Weights of a small multi-label image tagger: depths [3, 3, 3].
Rows from block 5 of a small multi-label image tagger, named by matrix and row number. Rows with one number belong to one channel. Each number is 128 + 24 x the weight over its row's rms, rounded and kept within 0 to 255. All counts start at 0.
Before each channel's rows are labels from the 100 images, of 14848, where the channel reaches its highest value: "top examples" is what is common among them. Only what is clearly more common there than usual is listed. The data: views of escape-time and Newton fractals.
# convs0: expand 5x5 conv (model.blocks.5.convs.0.weight, 256x64x5x5, each kernel summed), inputs 32-63
# convs1: project pointwise conv (model.blocks.5.convs.1.weight, 64x256x1x1, transposed), outputs 32-63

top examples: Julia set
convs0.158 [175 127  89 131 123  85 141 152 153  96 140 123 130 175  86 101 170 123  85 116 132 159 153 103 146 138 150  91 124 153 146 143]
convs1.158 [122 145 124  87 166 111 113 114 115 115 144  88 118 121 126 124  92 139 162 116 124 148 138 126 119 160  94 126 131  73 116 119]

top examples: cubic Julia set; Julia set
convs0.12 [138 153 156 151 161 113 103 171 151 150 147 157 128 139  83 141 102 116 125 129 126 152 136 114 144 147 167 104 129 117 102 100]
convs1.12 [123  88 131 153 164 151 158  88  59 129 108 118 119  97 133 132 123  75 142  93 133  81 148 145 141 164 139 149 107  94 118 127]

top examples: cubic Julia set
convs0.86 [163 106 123 107 184 104 135 142 139 113 157 120 103 114 138 138  86 157 142 124 130 126 107 158 171 134 158 134 141 125 136  90]
convs1.86 [162 122  88 123 103 132 134  78 119 137 126  91 125 177 156 138 152  84  86 138 117 143 126 132 127  92 120 132 137 160 158 141]

top examples: Mandelbrot set
convs0.0 [131 160 110 140 141 106 121 108 129 166 135 125 122 107  91 114 117 109  93 130 126 108 150 145 148 155 135 119  86 137 140 162]
convs1.0 [114 138  95  99 130 145 119 120 125 118 123  77 154 155 183 132 161 126 146  92 157 156 100 125 108  85 110 139 134 113 121 159]

top examples: Julia set
convs0.182 [130 108 122 126 140 131  96 148  84 117 167  68 150 173 130 115 154 122 145  75 102 135 133  76 191 123  96 105 152 140 146 100]
convs1.182 [ 94 143 145 106 143 134 117 115 136 115 140 166 139  99 128  83 101 116 106 104 155 101  85 120  97 133 148 157 139 148  98 164]

top examples: Mandelbrot set; Julia set
convs0.96 [116 129 103 148 164 114 105 120 154 136 130 106 172 102 104 130 109 163 150 111 142 114  91 112 122 131  71 149 135 125 130  79]
convs1.96 [123 146 119 137 157 154 138 142 131  83 112 146 127 130 170 109 134 140 105 118 123 175 143 170 115 131 187 101 131 141 114 140]

top examples: Mandelbrot set
convs0.37 [145  85 140 131 106  95 136 153 147  94 157 122 125 147 140 142 165 189 138 129 110 107 143 122 133 124 100 103 122 124 137 133]
convs1.37 [112 131  96 167 149 136  97 116 122 139 124 132  82 106 152 127  96 102 100 132  99 185 135 133 129 135 192 153 141 124 137 123]

top examples: Julia set
convs0.218 [101 104 110 132 163 163 108 112 124 136 142 152 128 123 120 137 139 151  85 127 139 130  87 143 173 136 121 194  82 125  74 130]
convs1.218 [150  95 110 139 112 122  99 160  96 133 152  87 120 169 126  93 116 143 171 124 142 144 165  92 101  93 123 137 119  89 157 143]

top examples: Mandelbrot set
convs0.155 [118 109  84 176  87 145 192 157 158 105 135 119 132 106 125 144 121 154  98 104 135 173 151 110  73 119 104 135 119 139 125 128]
convs1.155 [106 109 130 116 134 106  88 152 114 120 150 120 130 104 137 113 151 139 180 109 157  83 178 139 139 120 119 132 153 136  80 138]

top examples: cubic Julia set
convs0.110 [151 109 107  88  86 116  97 126 108 113 134 134 161 133 163 156 139  75 125 141 119 118 129  88  82  91 152 168  96 110 147 120]
convs1.110 [105 126 117 152 154 171 119 113  74 138 137 130 147 118  96 136 115 119 149 129 136 149 105 138 117 194 123  94 131 121 104 104]

top examples: Julia set
convs0.39 [149 122 110 118 100  92 125  98 125 141  73 120 125 132 108 127 111 168 138 121 102 102 131 111 169 181 126 137 102 130 179  95]
convs1.39 [158 107 141 138 133 176 130 143 132 105 155 152 117 117 134  97 184 107  99 155 144 144 143 129 115 103 155  91 135 124 138 138]

top examples: cubic Julia set; Julia set
convs0.140 [121 159  66  75 118 130 151 148 119 161  95 111 141  87 126 127 125  68 131 115 107 122 107 162 141 136 151 122 111 150 101 113]
convs1.140 [138 106 200 133 137 124 144 130 174 141 100 140 175 149 135 146 152 129 145 135 121 131 120 127 136 142 106 100 146 134 108 123]

top examples: tricorn
convs0.11 [145  90 144 134 151 105 113 143  84 134 177 146  97 131 126 115 133  86 127 115 131  79 120  72 114 109 127 112  94 163 107 147]
convs1.11 [145 110 117 120 117 150 165 137 149 147  83 151 156 135 132 138 148 107 104 140 154 166 147 187 148 155 124 110 129 159 154 125]

top examples: tricorn
convs0.199 [126 158 138 137 122 191 161 107 133 118 107 117  77 120 102 124 167 120 169 126  70 109 130 130 122 112 157 145  90 117  87 142]
convs1.199 [ 93 133 125 118 130 127  84 147 132 110 152  90 108 180 122  77 150 121 139 101 136 107 117 145 138 163 113 118 131 143 119 176]

top examples: cubic Julia set; quartic Julia set
convs0.177 [121 109 122 103 144 173  96 146 115 108 153 158 156 140 108 131 137 153  68 118 146 126 113  93 160 121 175 128  95 101 131 148]
convs1.177 [113 104 186 144 123 147 158 120  95 125 126 135 111 148 117 170 137 112 146 126 124 136 143 104 132 165 126 146 167  92 147 132]

top examples: Julia set; cubic Julia set
convs0.85 [119  87 106 119  96  88 135 129  91 107 103 145  79 102  78 114  96 132 152 115 164 135 141  98 128 144 165 169  92 142 121 163]
convs1.85 [147 136 120 106  99 105 134 105 137 124 104 112 124 136 140 122 145 136 124 156 120  99 152 126 128  69 109  79 161 122 116 125]

top examples: Mandelbrot set
convs0.233 [142  88  98 163 152 133 155 155 159 120 112 125 104 129 130 115  84 129 105 100  99 107 118 106 101 137 152 112 159 158 194 102]
convs1.233 [114  92 168 149 110  99 153 160 122 145 118 116 109  97  89 136 123 159 139 157 135 133 153 115 123 120 128 138 145 129  85 137]